{
  "model": "sound classifier",
  "dataset": "notes from a synthesiser with random patches",
  "train_examples": 78125,
  "arch": "convnext",
  "depths": [5, 5, 5],
  "widths": [64, 128, 256],
  "init": "trunc_normal_002"
}
Rows from block 5 of a small sound classifier, named by matrix and row number. Rows with one number belong to one neuron. Each number is 200 + 20 x the weight over its row's rms, rounded and kept within 0 to 999. All counts start at 0.
After each neuron's rows are labels from the 100 clips, of 14848, where the neuron reaches its highest value: "band" is the frequency band that holds the peak; "responds to" is what is common among them. Only what is clearly more common there than usual is listed. The data: notes from a synthesiser with random patches. In brackets: how many of the 100, against the usual share in percent.
# fc1: MLP up (model.blocks.5.mlp.fc1.weight, 384x128), inputs 0-127
# fc2: MLP down (model.blocks.5.mlp.fc2.weight, 128x384, transposed), outputs 0-127

fc1.16,180,214,239,207,232,184,232,189,199,181,227,211,203,254,249,222,213,207,172,182,207,183,180,226,201,213,189,216,167,206,216,188,206,196,194,218,214,201,171,210,193,224,155,193,244,219,189,197,221,198,200,211,186,208,252,190,219,207,212,201,188,193,218,191,185,217,190,168,188,208,208,215,215,211,188,196,217,165,225,195,197,182,206,195,206,163,205,153,189,184,211,184,197,187,236,217,176,183,195,198,224,175,167,225,213,219,190,196,183,202,189,167,225,204,191,201,163,154,217,196,189,178,213,201,195,217,191,220
fc2.16,220,186,226,220,180,199,225,190,213,194,222,233,159,224,193,185,152,204,207,178,202,187,224,193,230,203,185,210,231,173,197,192,179,211,170,223,232,222,161,203,197,172,216,198,216,192,179,187,219,213,221,191,203,182,192,184,221,172,211,207,210,223,172,202,207,199,237,227,189,222,211,207,195,196,212,230,194,156,168,192,196,229,217,190,154,168,189,212,193,195,213,203,203,207,206,202,208,218,182,210,210,157,187,229,209,211,207,179,221,165,172,188,218,196,181,195,159,220,184,214,222,219,198,240,217,223,185,200
band: 4000 to 8000 Hz (53 vs 25)
responds to: square (29 vs 10.2); ring modulation (26 vs 9.6)

fc1.275,201,220,203,210,208,206,190,240,228,191,199,211,218,166,221,196,227,198,180,196,212,222,184,209,236,192,204,177,208,184,215,209,226,189,198,232,180,207,202,213,191,245,180,195,184,198,207,175,171,202,222,193,183,203,201,195,187,199,215,187,181,222,213,212,223,208,157,216,191,224,225,208,185,190,204,218,143,201,159,173,175,216,165,189,133,172,186,218,208,205,203,195,228,211,188,202,203,226,207,209,215,205,201,186,240,185,185,169,186,153,186,209,219,221,183,236,207,187,225,169,181,196,201,224,195,205,184,196
fc2.275,213,201,244,173,203,197,193,193,210,183,186,235,190,218,197,235,194,179,225,232,212,193,187,197,175,181,192,244,194,237,220,217,177,166,173,206,207,191,212,219,211,225,211,191,232,179,202,172,217,196,180,190,182,200,188,199,226,213,185,252,181,218,171,203,197,193,256,198,218,225,176,222,176,179,203,182,204,211,207,202,186,178,173,197,214,198,224,201,183,188,210,216,199,203,208,205,224,175,224,210,207,156,209,186,226,187,227,170,210,157,201,203,187,211,191,204,212,208,151,208,206,220,179,216,162,188,189,185
band: 2000 to 4000 Hz (93 vs 25)
responds to: pitch class: F# (87 vs 6.6); detuned saws (28 vs 10.2)

fc1.270,179,170,199,215,193,208,218,198,196,192,216,218,173,202,183,226,192,179,175,217,214,183,201,203,218,225,183,195,158,234,167,221,196,240,229,215,187,211,223,225,201,206,207,202,192,180,199,215,180,254,203,232,179,176,187,198,196,234,188,191,190,200,172,197,195,227,204,187,159,198,172,208,209,229,218,188,173,199,202,196,192,209,184,186,187,190,196,202,201,179,239,190,206,194,208,189,199,214,194,224,209,203,224,198,219,177,201,195,264,132,224,221,228,184,199,195,193,196,168,196,241,215,202,171,212,189,185,194
fc2.270,191,156,184,219,185,224,172,198,241,196,220,261,165,189,169,178,208,206,200,211,187,184,191,192,181,183,214,217,230,197,209,217,206,216,221,222,186,171,185,227,229,216,185,213,179,230,199,181,208,176,193,233,182,171,221,216,218,197,170,172,202,221,182,245,205,235,204,183,232,232,172,212,183,206,195,202,224,212,198,182,194,211,207,183,210,216,189,169,205,210,186,196,201,196,212,176,206,204,213,220,191,202,210,224,183,210,219,203,168,197,232,235,186,225,175,200,169,221,227,214,207,192,202,195,216,222,182,231
band: 500 to 1000 Hz (50 vs 12.5)
responds to: pitch class: F (57 vs 7.1); pitch class: A# (40 vs 6.9)

fc1.106,213,201,205,195,224,181,207,179,185,236,216,206,195,204,225,218,179,175,180,206,163,186,186,234,246,203,175,177,193,204,184,188,198,193,221,241,227,238,196,180,210,182,180,169,175,187,196,232,232,216,220,200,186,216,201,229,201,210,182,168,206,203,187,169,184,216,203,180,185,207,185,191,184,210,198,157,233,205,193,192,217,205,194,199,232,236,215,186,196,202,217,216,204,210,197,201,163,225,209,215,194,194,184,191,227,223,187,230,178,143,193,233,196,202,162,191,181,209,191,235,190,164,220,193,204,195,218,189
fc2.106,194,205,166,209,213,185,190,192,210,239,215,213,174,190,161,207,192,193,228,184,192,256,167,202,204,210,192,166,233,169,212,240,164,182,221,203,211,168,171,209,196,170,222,172,165,222,188,214,208,198,210,209,150,209,209,212,216,193,158,170,197,175,190,189,221,176,145,242,174,206,208,200,202,202,220,223,201,198,206,188,191,206,201,205,209,229,190,194,181,162,168,200,191,189,187,210,187,193,231,218,197,192,198,195,202,183,218,219,183,194,216,208,194,187,190,170,172,197,169,200,202,201,202,182,217,189,189,200
band: 1000 to 2000 Hz (68 vs 12.5)
responds to: pitch class: A# (63 vs 6.9); pluck (53 vs 25.1)

fc1.368,174,212,216,206,184,214,218,207,198,204,202,213,184,208,232,236,176,194,185,192,192,208,237,214,194,212,175,211,162,182,189,197,244,178,200,231,219,194,245,217,219,216,211,199,172,206,210,163,208,203,213,230,200,205,187,215,195,176,171,226,196,158,185,177,182,186,170,231,170,192,223,199,168,205,197,200,201,199,187,199,234,196,202,178,225,185,204,199,175,205,156,183,231,225,214,206,209,197,179,176,208,211,211,192,187,194,167,195,211,196,164,192,222,169,186,240,212,236,220,213,196,165,196,243,195,207,174,199
fc2.368,191,239,194,227,197,193,176,180,180,208,180,213,192,164,184,164,172,216,193,237,226,205,195,228,188,193,223,183,162,196,201,230,216,238,210,215,194,175,197,186,208,205,183,217,193,239,178,221,204,189,198,199,191,213,156,161,193,196,194,198,213,245,166,188,187,198,188,230,173,257,208,174,176,195,192,205,226,214,197,188,204,195,183,180,204,189,192,219,183,196,209,187,206,216,230,220,206,198,186,161,167,167,177,208,209,227,182,205,207,198,167,194,175,183,212,178,218,234,224,203,206,199,202,190,189,183,203,229
band: 1000 to 2000 Hz (81 vs 12.5)
responds to: pitch class: E (74 vs 6.5)

fc1.170,159,189,179,208,193,193,198,177,215,202,211,222,179,185,211,201,207,224,207,172,182,213,203,186,197,191,176,198,221,189,205,211,188,206,185,190,225,206,227,192,188,213,178,205,185,165,184,231,183,228,178,176,210,209,208,226,160,194,175,217,212,184,197,183,176,204,203,204,192,183,178,210,197,185,216,203,176,197,139,214,234,217,189,211,196,216,222,200,198,186,240,228,229,162,201,220,205,188,198,235,194,194,223,207,169,231,185,208,247,243,194,193,209,207,211,185,201,197,241,230,171,215,218,202,202,135,205,202
fc2.170,184,188,210,186,199,221,214,189,190,191,228,242,192,190,192,200,139,206,187,212,217,200,174,209,191,195,212,190,187,180,209,206,180,207,183,190,216,234,220,220,206,234,219,213,197,192,190,200,189,214,223,218,203,185,168,132,217,200,210,159,222,169,190,189,190,190,183,176,210,184,213,202,198,190,225,230,187,208,189,192,203,203,197,215,198,184,189,207,216,220,166,217,218,230,231,209,207,211,232,212,205,172,222,206,212,233,193,165,207,236,191,182,213,179,239,189,212,214,151,166,205,204,199,197,254,205,195,196
band: 4000 to 8000 Hz (70 vs 25)
responds to: pitch class: F# (53 vs 6.6); triangle (31 vs 9.9); square (26 vs 10.2)

fc1.378,235,203,162,196,199,201,218,184,164,183,182,229,213,182,238,176,220,229,206,178,186,231,191,215,182,181,187,183,229,164,218,184,177,179,171,197,197,219,213,230,215,230,199,209,188,181,245,185,187,194,210,196,206,162,187,194,202,224,214,192,177,195,226,237,169,199,210,229,194,195,200,204,207,189,182,186,202,155,203,215,170,200,170,205,209,194,207,185,219,246,218,204,203,205,217,156,204,196,199,206,201,213,171,203,231,220,199,238,233,224,199,214,209,210,172,175,190,213,182,189,210,207,199,235,206,198,210,166
fc2.378,216,207,196,242,245,247,228,167,192,185,205,203,224,188,201,194,204,195,204,230,166,212,207,213,211,203,223,210,178,205,217,214,225,200,155,198,200,192,172,181,192,211,199,215,187,197,188,223,180,231,167,217,209,191,212,164,221,185,235,188,242,204,168,210,194,174,197,227,211,170,224,191,239,215,162,200,214,189,180,193,189,188,202,199,198,182,195,204,169,210,192,213,210,207,186,191,217,186,229,189,232,200,207,230,171,179,182,222,218,223,198,190,198,182,199,189,248,179,168,182,204,206,237,198,206,212,170,184
band: 250 to 500 Hz (32 vs 12.5); 0 to 250 Hz (32 vs 12.5)
responds to: inharmonic FM (35 vs 9.9); pitch class: B (34 vs 6.6)

fc1.201,181,215,220,202,176,225,210,232,196,206,221,182,196,182,189,168,229,214,212,173,207,188,210,207,215,213,180,215,183,207,187,179,207,180,194,205,204,194,195,224,216,170,228,187,212,228,232,231,184,141,204,196,194,203,205,230,226,248,175,223,206,186,189,199,205,193,190,222,211,200,190,197,204,165,215,211,221,168,150,217,223,199,222,174,210,180,228,206,211,174,223,206,193,177,199,161,219,170,185,183,215,215,192,173,206,196,177,224,211,181,208,197,238,190,171,207,199,204,159,213,170,236,197,170,208,209,180,210
fc2.201,179,189,155,192,207,165,204,209,182,176,209,203,186,181,176,201,213,177,202,204,183,237,204,177,189,194,218,219,225,201,190,199,201,224,191,203,197,238,173,188,202,189,190,215,174,191,186,246,218,226,207,189,191,188,209,210,167,185,209,175,191,194,208,219,241,170,187,187,191,137,176,195,223,175,196,205,230,228,146,210,208,231,206,189,190,203,215,200,173,209,199,198,179,235,218,191,192,187,206,215,167,186,201,195,200,251,176,219,180,220,189,203,190,198,166,207,204,202,199,187,188,166,234,232,192,194,223,197
band: 4000 to 8000 Hz (91 vs 25)
responds to: pitch class: A# (56 vs 6.9); hard sync (35 vs 10.1); pitch class: E (35 vs 6.5)

fc1.85,213,186,197,196,207,238,173,210,209,234,210,219,211,188,178,178,206,207,174,224,187,237,193,196,193,218,209,201,193,209,187,197,195,199,220,194,216,191,225,186,202,201,242,198,189,193,196,179,212,213,204,189,223,220,213,200,204,175,199,195,186,204,201,163,191,208,182,189,210,227,180,185,158,261,235,179,209,165,210,212,212,228,191,220,163,140,179,182,195,229,176,220,230,200,208,172,195,182,221,188,216,192,190,233,197,203,207,184,177,223,199,176,194,227,217,210,202,227,161,229,170,222,162,203,186,177,210,189
fc2.85,197,201,177,195,172,199,189,197,216,229,180,223,226,203,188,169,208,190,202,194,234,195,211,204,224,217,242,193,189,201,216,228,178,173,223,222,200,217,190,188,186,214,218,198,182,185,194,219,209,225,172,198,192,188,183,201,197,233,205,225,229,190,204,199,208,190,209,179,222,204,219,182,162,175,192,200,201,239,181,182,157,178,160,210,214,182,211,165,164,197,194,197,236,225,207,192,223,164,172,210,233,228,202,185,171,155,224,186,186,188,183,212,213,227,194,189,231,191,182,198,230,165,199,218,173,192,197,229
band: 2000 to 4000 Hz (65 vs 25)
responds to: pluck (59 vs 25.1); pitch class: B (48 vs 6.6)

fc1.376,170,273,199,207,184,242,163,186,222,231,195,194,162,178,208,182,215,186,201,204,197,155,176,202,184,231,196,207,214,181,192,199,185,149,191,211,200,198,216,189,193,204,209,212,238,183,211,229,165,185,200,160,160,210,188,188,195,216,201,218,197,207,217,208,201,189,191,198,183,217,238,175,182,189,210,227,207,224,212,202,245,185,191,226,238,201,224,196,248,180,185,183,203,228,197,178,209,195,213,226,200,204,190,198,194,182,157,190,186,188,212,185,218,216,205,197,207,207,203,209,192,221,195,197,192,190,202,203
fc2.376,186,191,198,201,203,235,184,214,211,189,201,191,204,229,205,191,225,193,191,202,208,193,210,210,182,165,233,234,199,235,206,195,208,214,186,160,232,205,205,184,202,204,225,254,207,184,175,192,219,176,167,192,193,221,239,183,170,174,225,211,203,196,175,200,230,238,195,210,180,146,200,194,189,174,271,174,201,177,175,210,185,190,233,191,216,199,182,174,185,197,223,206,205,229,189,196,221,194,197,196,187,197,193,164,214,218,188,197,214,185,214,170,189,199,219,243,212,204,211,209,202,183,215,182,202,221,217,203
band: 4000 to 8000 Hz (56 vs 25); 0 to 250 Hz (40 vs 12.5)
responds to: pitch class: A (41 vs 6.6)

fc1.296,205,189,204,167,196,183,200,168,207,205,216,195,181,164,203,196,197,216,187,212,218,198,183,228,225,213,201,181,187,237,199,213,165,188,253,187,230,207,183,224,181,173,237,235,193,189,208,176,218,199,200,201,197,208,212,200,169,248,198,222,216,238,227,220,137,193,208,209,221,176,187,172,193,197,200,203,254,197,194,199,192,195,205,216,186,187,224,175,224,202,153,185,198,194,201,224,200,211,185,178,230,188,169,195,218,191,194,233,199,207,185,177,191,209,201,196,194,209,230,212,159,183,210,191,213,187,197,218
fc2.296,172,199,206,155,217,153,207,185,187,195,190,171,205,191,226,205,168,191,208,214,179,162,205,173,200,257,184,179,218,194,204,219,222,190,227,215,205,187,161,190,180,196,173,178,211,200,176,231,201,200,165,200,219,156,191,185,205,213,231,183,213,212,196,233,193,164,193,194,221,186,179,205,175,179,201,190,196,200,189,203,208,204,191,134,208,202,223,207,173,193,175,184,195,231,184,208,210,198,208,180,188,193,203,229,247,174,205,214,183,214,196,185,183,187,200,166,216,209,196,161,205,183,203,204,212,196,207,178
band: 0 to 250 Hz (40 vs 12.5)
responds to: pitch class: C# (33 vs 6.5)

fc1.159,222,162,236,195,226,188,200,208,193,199,224,221,193,212,188,202,244,178,219,229,193,193,205,200,221,191,184,171,195,218,205,189,166,206,182,198,161,216,205,184,223,172,240,177,242,167,197,171,233,209,189,177,189,185,176,224,217,197,222,194,191,178,235,173,248,174,204,184,199,192,184,190,213,204,208,229,202,158,197,209,212,228,208,208,210,202,196,191,204,245,194,190,205,168,199,189,211,186,205,202,224,177,234,231,184,181,187,198,191,194,199,198,183,221,180,215,194,228,154,206,196,188,202,187,200,167,225,217
fc2.159,219,195,196,223,211,197,193,214,200,206,222,209,184,189,153,189,214,187,189,187,187,230,182,211,193,202,222,225,211,228,230,194,181,214,222,195,217,219,166,196,214,189,174,202,208,206,197,212,209,178,220,174,186,178,209,164,210,213,173,220,191,204,225,217,226,209,193,225,242,201,214,197,196,182,139,169,259,203,170,204,176,194,182,199,193,213,197,192,180,216,197,213,199,179,176,219,205,225,167,192,201,201,208,177,211,166,179,166,191,186,190,215,210,190,167,176,207,179,185,181,209,141,183,244,206,187,211,186
band: 1000 to 2000 Hz (87 vs 12.5)
responds to: pitch class: F# (46 vs 6.6); pitch class: A (46 vs 6.6); triangle (25 vs 9.9)

fc1.164,209,199,173,220,229,181,181,166,172,205,184,191,199,221,255,177,207,187,201,204,204,181,212,184,223,190,186,207,215,227,197,181,149,196,179,181,168,201,224,184,226,216,199,211,228,207,191,198,163,190,177,197,204,169,231,213,180,196,193,224,207,227,182,230,215,165,194,232,210,182,207,206,192,228,161,207,189,182,220,197,214,186,176,196,216,193,229,212,216,176,200,202,216,204,214,215,192,185,192,209,195,202,216,240,237,169,166,221,199,226,220,203,241,205,182,174,224,188,176,186,190,221,231,175,188,195,205,215
fc2.164,217,174,225,208,214,214,223,222,169,227,206,206,200,167,203,200,217,197,177,201,176,176,196,200,166,188,213,198,192,230,212,186,191,202,226,219,197,205,201,219,228,191,161,214,196,192,231,227,201,194,209,192,227,194,219,215,198,217,200,191,182,188,198,216,201,212,178,179,186,183,230,202,152,233,173,225,198,190,181,245,199,227,143,180,200,196,190,180,232,216,211,219,250,206,200,207,232,173,214,201,222,191,166,220,202,175,210,189,217,198,200,200,199,169,202,224,224,204,194,238,188,188,186,228,158,179,177,186
band: 1000 to 2000 Hz (40 vs 12.5)
responds to: pitch class: F# (41 vs 6.6)

fc1.379,200,205,244,170,185,204,202,181,198,241,193,198,216,203,171,181,252,214,194,201,216,203,222,227,231,184,182,227,189,178,201,186,248,159,212,191,195,196,196,190,200,189,212,237,192,161,214,213,185,195,182,202,191,162,197,171,187,209,179,195,190,192,226,206,216,191,193,199,198,207,224,192,167,191,191,208,173,179,173,225,173,208,193,210,193,212,194,230,212,177,162,210,228,209,187,199,197,229,208,214,225,165,205,228,193,180,169,200,201,201,231,216,176,188,220,196,218,191,203,216,188,222,216,216,220,171,248,161
fc2.379,224,165,209,247,189,198,192,207,210,223,203,210,166,210,198,175,204,235,199,199,181,185,200,193,169,151,221,224,232,197,187,195,175,176,195,199,212,193,180,196,178,183,211,174,193,164,198,171,175,193,188,213,198,192,196,181,204,190,199,208,173,180,179,193,168,222,215,172,208,223,198,183,218,211,243,207,218,176,147,169,179,200,171,245,213,199,209,194,216,182,207,177,202,201,166,238,214,164,181,183,231,226,221,196,204,218,200,193,187,200,208,186,210,199,164,177,198,178,215,170,198,201,199,195,212,202,168,183
band: 4000 to 8000 Hz (50 vs 25)
responds to: pitch class: A# (47 vs 6.9); inharmonic FM (28 vs 9.9); hard sync (26 vs 10.1)

fc1.219,203,186,197,224,217,195,194,223,195,194,161,187,205,193,183,188,197,170,219,208,175,192,204,201,195,198,212,192,221,181,219,177,232,206,207,196,196,182,201,219,217,200,228,153,187,195,212,190,205,204,247,232,214,172,218,201,165,210,191,181,194,226,197,250,228,220,158,182,178,154,198,185,189,206,179,222,183,206,218,194,232,221,202,169,233,189,212,173,200,186,197,204,222,182,208,169,160,208,200,204,229,201,198,192,199,189,251,197,182,221,186,224,211,195,202,139,220,192,205,188,184,220,194,220,223,209,177,215
fc2.219,183,176,207,213,233,171,205,177,191,201,193,201,193,171,183,214,228,217,201,165,183,233,236,229,205,193,185,212,210,217,191,228,189,195,193,166,243,169,198,185,180,209,189,236,205,175,181,192,203,211,220,179,223,237,162,187,204,203,207,182,251,185,210,210,207,185,206,215,197,210,180,199,167,218,203,191,213,187,197,221,177,229,217,225,214,205,216,230,207,206,198,202,224,216,195,161,190,199,198,188,213,204,201,200,211,186,176,234,232,241,204,222,221,215,218,236,230,174,165,236,215,217,204,197,222,225,202,216
band: 250 to 500 Hz (74 vs 12.5)
responds to: pitch class: A# (73 vs 6.9); hard sync (31 vs 10.1)

fc1.324,242,209,192,237,190,213,199,216,202,206,181,174,216,181,175,217,205,226,189,243,200,157,217,210,221,199,231,216,178,225,210,194,176,173,220,208,168,220,205,178,210,186,223,192,175,248,219,203,220,204,198,177,220,244,221,210,188,220,221,226,194,210,189,205,162,255,173,209,199,209,212,164,183,215,213,193,156,194,180,198,222,176,211,184,216,199,207,181,181,202,184,207,199,192,232,188,185,215,190,194,207,201,188,172,211,224,184,178,188,185,174,208,200,204,172,179,217,213,197,171,193,207,197,203,222,175,170,175
fc2.324,175,191,189,154,224,178,222,218,201,220,211,166,206,210,170,191,204,215,196,192,212,184,197,210,245,195,196,224,167,204,211,215,215,193,232,200,219,193,204,180,208,194,209,223,205,156,212,222,177,196,212,199,160,191,204,233,234,213,194,206,175,193,205,179,178,205,190,224,210,155,198,166,183,208,243,190,190,189,185,178,175,217,223,199,208,221,190,204,196,224,175,202,214,211,203,169,246,174,202,189,176,162,242,215,218,189,215,188,208,199,220,181,226,232,207,200,196,210,181,222,204,186,218,225,216,204,203,246
band: 500 to 1000 Hz (43 vs 12.5)
responds to: pitch class: F# (37 vs 6.6)

fc1.115,217,182,188,210,235,193,160,196,181,198,198,220,176,201,179,189,199,187,176,200,231,209,198,209,185,226,189,205,246,202,189,209,193,177,203,205,232,193,204,216,203,148,219,209,199,188,232,211,191,210,205,204,187,173,209,199,209,190,206,203,183,166,206,201,194,229,201,178,230,185,191,230,199,208,203,192,200,181,211,192,237,187,201,188,193,213,201,203,200,228,221,219,206,205,195,236,208,187,189,215,220,174,194,197,190,203,179,208,204,213,217,169,130,230,229,176,151,169,193,171,174,230,200,236,187,180,230,249
fc2.115,191,199,225,186,181,194,200,200,166,211,218,183,188,211,230,203,179,243,194,182,222,206,217,165,226,193,187,187,203,165,223,224,181,185,216,196,195,182,202,190,202,221,210,239,157,214,189,236,212,191,206,208,177,196,197,202,203,153,214,201,208,190,209,210,207,184,232,190,203,182,198,198,209,206,187,149,190,198,209,216,218,186,201,214,241,206,191,168,171,198,211,181,193,196,183,223,182,155,235,193,203,218,218,179,172,201,215,171,222,161,220,205,231,225,247,219,204,225,193,179,186,178,189,206,219,240,195,218
band: 0 to 250 Hz (36 vs 12.5)
responds to: pluck (54 vs 25.1); hard sync (27 vs 10.1)

fc1.157,224,217,184,199,191,183,194,187,184,153,224,194,207,210,218,203,199,236,216,193,221,206,190,216,204,186,196,193,174,192,170,216,177,213,180,200,188,172,194,244,199,209,232,212,184,171,177,194,180,164,201,202,167,178,196,232,168,235,226,199,211,199,227,196,186,226,171,196,182,215,244,202,192,214,193,201,231,196,214,176,213,173,198,193,234,178,207,154,199,217,227,211,192,204,211,198,202,224,183,236,178,209,222,205,227,195,232,227,180,193,216,174,206,215,167,211,220,189,211,208,161,218,182,186,223,213,179,164
fc2.157,214,249,216,197,194,191,194,186,183,219,193,192,201,202,192,213,218,205,169,215,177,160,186,188,198,237,231,217,211,169,197,197,209,199,201,215,184,218,243,165,212,188,206,187,153,186,201,184,213,233,192,154,197,207,214,222,215,236,228,170,209,201,195,189,199,159,190,163,188,226,204,179,160,195,188,196,208,159,186,184,201,210,210,205,208,195,183,215,222,213,196,214,206,181,208,198,208,218,167,209,229,174,190,222,190,193,216,167,201,211,219,188,189,178,225,233,173,204,218,160,172,216,214,228,183,193,170,196
band: 1000 to 2000 Hz (36 vs 12.5); 250 to 500 Hz (35 vs 12.5)
responds to: pitch class: C# (34 vs 6.5); hard sync (33 vs 10.1); pitch class: D (31 vs 6.7)